{"model": "masked spectrogram model", "train_examples": 26041, "hop_length": 160, "method": "mae", "mask_ratio": 0.6, "encoder_activation": "gelu", "encoder_mlp_ratio": 3, "encoder_head_dim": 32, "encoder_fused_qkv": false, "encoder_layer_scale_init": 0.1, "decoder_width": 256, "init": "trunc_normal_002", "steps": 14900, "lr_schedule": "wsd_sqrt", "warmup_steps": 740}
Rows from block 5 of the encoder of a small masked spectrogram model, named by matrix and row number. Rows with one number belong to one neuron. Each number is 128 + 32 x the weight over its row's rms, rounded and kept within 0 to 255. All counts start at 0.
After each neuron's rows are labels from the 100 clips, of 14848, where the neuron reaches its highest value: "peak on" is the class under the peak. Only what is clearly more common there than usual is listed. The data: two synthetic voices taking turns or overlapping, over music, noise or silence. In brackets: how many of the 100, against the usual share in percent.
# fc1: MLP up (encoder.blocks.5.mlp.fc1.weight, 1152x384), inputs 0-95
# fc2: MLP down (encoder.blocks.5.mlp.fc2.weight, 384x1152, transposed), outputs 0-95

fc1.221 [169  96 160  97  95 179 139  81  95 143  92   0 101 114 115  91 179 141 133 149 200  77 175 103  76 148 123 119 136 120  71  74 169 116 107 102 136 147 114 168 128  73  91 130 179  72 124  71 134 122 108  63 117 152 132 152  85 164 165  80 171 148 165  95 144 126 142 145 144 109 104 145 123 148  67 159 167 146 106 109  77 135 126 128 122  56  88 162  94 140  81 100  97 123 151  69]
fc2.221 [148 126 100  59 137 129 167 127 145 123  66 132 164 140 127 179  83 133 132 144 104 102 147 143 147 123  68 143 119 158 105 119 103 201 136  90 118 106 124 129 103 149  82  91 137  96 111 147 117 121 184  99  94 193 128 170  59 184 123 138 165 103 158  83 175 121  76 116 101 104 194 144 133 111 132 199 146 137 144 133  71 130 138 108 165 173  70 131 191 134  96 151 132 154 112 103]
peak on: deep voice (34 vs 14.3)

fc1.636 [ 88 125 193 146  94  92 161 163  95 113 123  85  82 150 189 159 157 133 107 149  78  87 154  96  57 154 139 187 166  87 139  60 144 169 133 159 164 146 156 129 167 114  76 144 152 108 124 137 124 131 119  88 159 107 143 121  73 105 125 126 116 150 204 122 143 157 156 125 118 165 177 116 132  71  67 147 108 153 115 125 151 194 171  37 163 143 128  99 102 114 161 198 149 126 101 132]
fc2.636 [167 105 138 131 113 187  99 107  92 119 158 155 158 132 125 143 170 139 107 120 128 136 156 125 143 143 126 140  60  78 126 149 135 110 113 139  73 166 146 116 136 131 105 169 114 131 150  94 137 125  93 155 108 154  74 120 188 109  99 105 163 181 125 130  58 146  44 164 166  84 131 111 109 106 143 102 129  90  73 132 119 137 116 116 143 139 131  85 102 189  98 107 105 105 136 166]
peak on: low voice (34 vs 14.9)

fc1.538 [138 130 161 124 128 208 179 128 126 174 115 122 159 138 167 115 156  53 103 169 121  88 143 156 156 131 114 121 192 163 168  86 145 157  79 105 107 126  93 126 114  83 134 147 146 129 127  88 109 120 134 108  94 126 146  44 130 140 177 111 111 123 170 150 159 155 179  89  81 123 133 119 116 150  72 127 174 181 179  38 113  75 112 154 162 138 127 146 112 115 166  93 143 156 148 121]
fc2.538 [132 124 156 128 107 180 195 184  90 145 146 113 128 118 170 104 153 125 141 170  72  95 132 130  72 116 148 127 182 128 147 112 192  93 138 161 105 144 188 172 140 139 119  92  57 115 203 110 154 127 131 119 120 114  92 125 108 122 111 104 114 138 145 143 136 145 130 135 168 137 188  89 112 100 148  95 155 144  76 104 122 154 132 143  91 154 107 111 130 150  90  44 169 148 152 163]
peak on: child-like voice (45 vs 14.9); high voice (35 vs 14.7)

fc1.9 [ 71 148 110 116 137 109 136  95 176  88 105 210 157 140  99 172  85  47 138  63 151 107 168 170 141 106  85 170 139 141 132 138 133  87 118 112 162 105 136  77 133 124 115 199 153 104 123  80 133 157 122 138 129 142 108  78  67 175  91 165 121  96 135 154 146 131 167 111 213 143  86 114 135  98 207 178 155  89  41 139 131 118 126  92  84  83  63 137 138 115 152 175 151 103 151 128]
fc2.9 [157 196 134  90 124 155 127  84 134 156  67 154 118  86 148  94 155 118 128 174 133 101 175 180 119 142 177 153 187 176 123  82 153  47 121 131 109 105 127 147 139  70 113 154 100 120 145 131 146  85 144 152 114 108 172 167  91 162 144 118  67 141 152 121 175 162 136 144 172  91 134 112 128 134 132 103 114 142  93 129 135 103  93 132  85  90 145 150  87 166 119 127 101 106 170 116]
peak on: child-like voice (81 vs 14.9)

fc1.300 [179 127 135 183 166 174 167  73 133 165 143 142 123 103 119 111 135 175 117 161 144  91 190 116 152 114 109 119 131 162 128 103  81 125 125 135 158 125 175  63 109 170 134 127 145 114 132  62 129 114 105  80  86 186 148 120 113 123 133 148 110 143 159  97 162 136 132 175 200 162  71 175  99  94 101 196 124 151 111 168  61  56 144 147 207  72  91 153 133 149  97  99 124 159 134 166]
fc2.300 [112 132 154 203  96 154 202 126 254 172 155  82  95 118 136 140 109 173 129 154 149 117  80  89 143 132 183 120 111 143 168 111  80 136  83 172 107 145 114 154 143 124 134  31  63 156 176 137 176 100 116 161 117 100 160 143 128 137 172  76 134 154 138 149 101 152 189  73 187 130 148 114 138 132 125 117  90 188 177 146 153 139 120 181 122  69 142 131 124 163 116 135 112 150  86 134]
peak on: child-like voice (92 vs 14.9)

fc1.509 [200  80 143 124 163 162 173 132 118 103  92 140  81  99 179 110 127 125 152 198 126  73  99 136 114 152 100 114 139  99  98 139  65 145 121 135 105 140 112 105  85 141 136 123 129 111 133 125 167 155  93  36 129 129 105 160 159 173 108 176 133  89 142 104 178 157  94 135 112 118 127 158  49 115 151 108  81 116 154 115  95 133  99 142 124 167  96 147 118  51  70 147  94 110 162  78]
fc2.509 [117 177 105 148 168 105 146 116 195  98 150 136 168 117  85 219 109  93 150 116 101 100 129 145  78 138 132 165 231 134 163  92 161 189 154 113 125 111 116 136 100 144 161 137  96 119 177 130 102 147 176 191 121 112 163 124 134 189 113 104  95 147 142 123 133 177 187 183 161 119 124  39 159 140 140 171 126 146 117  88 103 148 121 117  95  95 116 190 145  69 164 148 162  41 166 145]
peak on: low voice (46 vs 14.9)

fc1.126 [100 105 110 117 115 120 141 140 145 113 138  78 146  93 132 139 121  83 140 114 120 107 101 162 112 106 125 155 175 124 136  77 159  80 120 144 147 118 131 116  99  96 115 114 130 140 109 154 119  87 133 154  99  58 160 118  46 125  91 151 151 104 100 154 156  78 118 112 143 169 186 107 114  96 102 121 154 101  90 109 152 103 161 108  80 121  74 121 130 110 185 109 116 152 194  78]
fc2.126 [ 90  79 151 113 175  81  69  87  73 122 168 114  80 130  72 130 101 126 124  66 176 146 117 105 124 119 127  82 102 128 121 138 114  99 124 133 117 132  71  80 129  93 112 144 186 135 101 150 124 125 155  75 169 128  97 134 144  61 134  92 108 145 170 104  74  79 176 120  90 106  90 126 161  87 159  82 145 110 124  90 135  95 100 119 227 242 131 115  68 135 134 137  62 138 138 117]
peak on: high voice (49 vs 14.7); child-like voice (42 vs 14.9)

fc1.356 [139 101 107 137 148 144 176 117  93 145 127 177 140 115 157  93  82 126 129  78 182  93 139  91 160 135  85 140 141 107  53 153 156 156 130 116 173 140 107 130 137 141 131 203 188 127  67 150 171 146 138 109 152 143 135 138 124 167 144 187 106  55 103 106 178 125 141 106 124 162  56  94 173 167 200 130 111  76 133 136 131 106 143 107 174  68 166  81 195  99 143 144 108 190  72 109]
fc2.356 [ 97 111  87 135 123  98 109  77 127 101 111 141 216 113  71 106 118 120 127  83 169 113 152 135 137 116 119  88  97 153 147 165 129 113 129  85 152 111  82 116 121 129 181 151 108  92 114 114  88 106 114 112 149 156 133  63 117 162  94 150 110 195  85 100 116 144 168 108 103  90 111 129 174 145 147 138 115 106 108 125 134  56  91 150 151 143 161 190 122 131 171 109 135  63 122 134]
peak on: child-like voice (56 vs 14.9); high voice (36 vs 14.7)

fc1.16 [162 125  89 165 130 147 151 135  99 117 109 133 157 160 131 141 142 103 124 180 134  99 130 140  93 129 103 110 161 120 104 101 110  91 151 147 108 135 111 112 150 137 148 176 125 172 112  95 139  98 168  99 127 134  92 127  88 113 193 118  77 115 177 124  99 115 190 105 121 148  71 111  89  97 186  87 114  83 114 139 103  85 138 148 161 101  77  89 130 131 127 131 171  90 129  72]
fc2.16 [160 128 161 221 126 185  98 128 102 140 137 146 117 107 182 120 108 136 130  81 183 124 125 192 114  98 113  89 122 130 137 164 140  92 138 138 129 112 151 108 121 109 156 103  59 126 188  41 173 132  50 128 152  84 144  95 146  87 105  96  89 153 135 103 111 135 126 138 182 132 199 159 137 161 165 117 149 125 143 122  90 125 124 107 122 106 109 168 108 126 144  54 123 112 148  93]
peak on: deep voice (40 vs 14.3); low voice (34 vs 14.9)

fc1.217 [ 80 171 184 106 168 169 148 105 165 108  92  93 155 149 136 123 169  74 115 182  98 109 127 133 149 130 139 167  89  66  80 159 120  79 159  62  83 136  66 153 112  77 126 160 113 125  82  89 156 115 119 100 105  61 122 111  77 171  74 141 106  94 109 127 141  93 191  51 183 192  89  95 108 181 167 103  84  84 160 146 158 123 107  47  95 116 145 103 127 139 139 108 116 126 130  91]
fc2.217 [204 136 154 130  89 159 149 113 166 110 108  63  90 144 161  90  87 158 140 121 134 132  92 113 133 138 177 106 110 147 149 107 129 182 104 138 162  98 108 135 149 145  89  70 101 149 154  96 223 109  62 156 180  93 209 120 157 186 127  58 156  94  95 177 127 115 177 141 175 107 140 133 137 106 155 191 157 150 167 168 115 123 125 135 133 136 133 101 159  93  96  77 194 121 108 124]
peak on: deep voice (36 vs 14.3)

fc1.433 [132 149 119 160 187 121 120 135  68 147  90 158 132  97  92  89 141 118 144 116 144 127 149  94  99 138 113 124 124 157 137  68  86 126  96 154  64 149  93 208 134 129 134 121 123 135 111 117 142  89 141 114 120 119 157 137 133 103 136  55  74 155 175 140 138 128 168 137 131 124  76  80 101  77 158 152 181 148  93 109 116 217 121  92 125  71 155 134 100 132 148 143  94 109  84 135]
fc2.433 [115  89 132 133 174  97 167 127 167 101 198 116 127 137 103 153 209  86 149  44 151 138 102 142 143 127 155  97 111 120 113 124 136 145 154 125 255 172 147 143 124 126 130 137 110 117 158 126 162 158 122 124  94 110 119 112 164  46 134 105 142 118 110  81  55  79 100 142 111  89 171 139 158 100 123 207 116 140 119 127 130 127 150 128 156 147 139 169  92 130 118 121 148 144 138 167]
peak on: deep voice (49 vs 14.3); low voice (40 vs 14.9)

fc1.702 [169 199  93 134 103 153 136 102 154 108 138 124 110 135 179 159 182 130 128 157 108 129  89 154 136 127 115 145  89 105 101 179 100 103 127  97 148 128 161  44 136 168 145 129 130  99 147 131 164 141  49 116 123 114  93 114 134 123 105 154 181 141 153 139 112 132 137 120 112 151 155  85 161 140 137 160  97  82 181 104 141 119 110  95  70  82 111 108 131 126 101 115  93 169 140 143]
fc2.702 [147 255 128 129  93  47  82 149 103 159  70 132 143 147 146 137 183 151  98  93 102 146 101 121 149 120 108 112 134 120 131 118 136 162 103 132 131  41  92 140 130 133 132 138 116 167 137 100  84  99 175 152 123 115 140 171 198 186 150 157 149 154 138 128 178 179 138 154 140 167 114 131 108 139 104 134 137 150  92 123 115 211 118 145 139 120 122 108 156 116 146 103 146 113 135 102]
peak on: low voice (50 vs 14.9)

fc1.310 [132 130 149 191 156 119 148 103 120  97  88 148 189 153 131 141 134 124 125  97  92 101  86 140  96 123 115 113 177 134  70 111  71 111 206 173 103  99 173 106 156  80 159 124 102 138  94 110 131 180 138  99 143 138  99  78 134 124  81 139  74 145 138 127 142 135 167 130 113 170 159 137 167  99 163 128 157 161 166  81 136 161  71 158  90 148  89 151  89  65 165 192 127 115 179 134]
fc2.310 [129  98 121  96 144 136 164 125 140 149 138 152 136 120 180 125 129 114 135 169  37 117 113 107 141 138 136 121 145 151 111 112 136 187 104  99  86 125 100 162 100 117 122 107 206 136  63 206 172 144 138 178 108 156 168 190 138 101 167 123 157 109 133 129 140 111  93 161 119 138 129 145  79 153  71 113  87 105 145 167 121 139  84  89 172 164  92  58 105 142 115 122 191 132  80 114]
peak on: high voice (35 vs 14.7); child-like voice (33 vs 14.9)

fc1.26 [150 141 151 192 101 108 127 167 127 157 107 172 105 106 124  37  79  92 132 142 136 135 113 115 125 130 128 105 114  88  91  75 104 180 114 181 120 132 121  88 135  79 135 151 107 152 113  81 128  81 157 147 124 147 111 172 120 127 152 168 130 104 139 147  75 134 157 103 156 142 168 116  76 120 136 109 135 110  89 190  94 173 127 160 117  47 152 127  76 136 200 126 110  86 141 162]
fc2.26 [139  45 119 168 113  85 173 122 166 125 244 199 159 120 130 166 117  68 164  51 142 103 150 132 156 137 143 169 120 172 167 132 124   8 186 156 116 119 116  81 127 127 152  78  86  83 151 130 162 125 162 139 118 114 132 130 139 181  77  74 175 111  75 140 155  77  98 163 137 100 151  86 159 109 130 244 130 139 144 115 130  82 199 130 111 101  70 130 197  89  61 127 109 112  88 181]
peak on: deep voice (35 vs 14.3)

fc1.354 [154 154  88  81  67 114 153 144 122 164  99 103 160 120 190 126 226  97 152 121 131 109 106  89 128 132 127  56 145  95 152 184 136 125 157 143 124 112 113 112 140 143 144 137 100 174 102 134  86  71 134  80 135 154 137 176 150 112 204 194 112 135 127 132 100 134 109 144 160 125  78  71  97 129 154 196 138 149 148  87 153 138 112 169  56  53 116 122 102 127 188 144 156 119 109 125]
fc2.354 [159 150 121 164 124 135 115 117 123  95 110 124 111  89 103 107 118 153 187 184 125 111 132 141 132 137 144 115 113 137 108 139 141 199  21 208 142 152 161 137 123 127 126 134 138 157 106  96 125  88 102  99  73 118 123 148 138 148 125 107 160 142 124 100 161 143 132 129 156 152 166 107 115 117 127  87 134 135  92 158 117 165  93 105 194 146 132  70 108 135  75 102  99 124 127 136]
peak on: low voice (33 vs 14.9)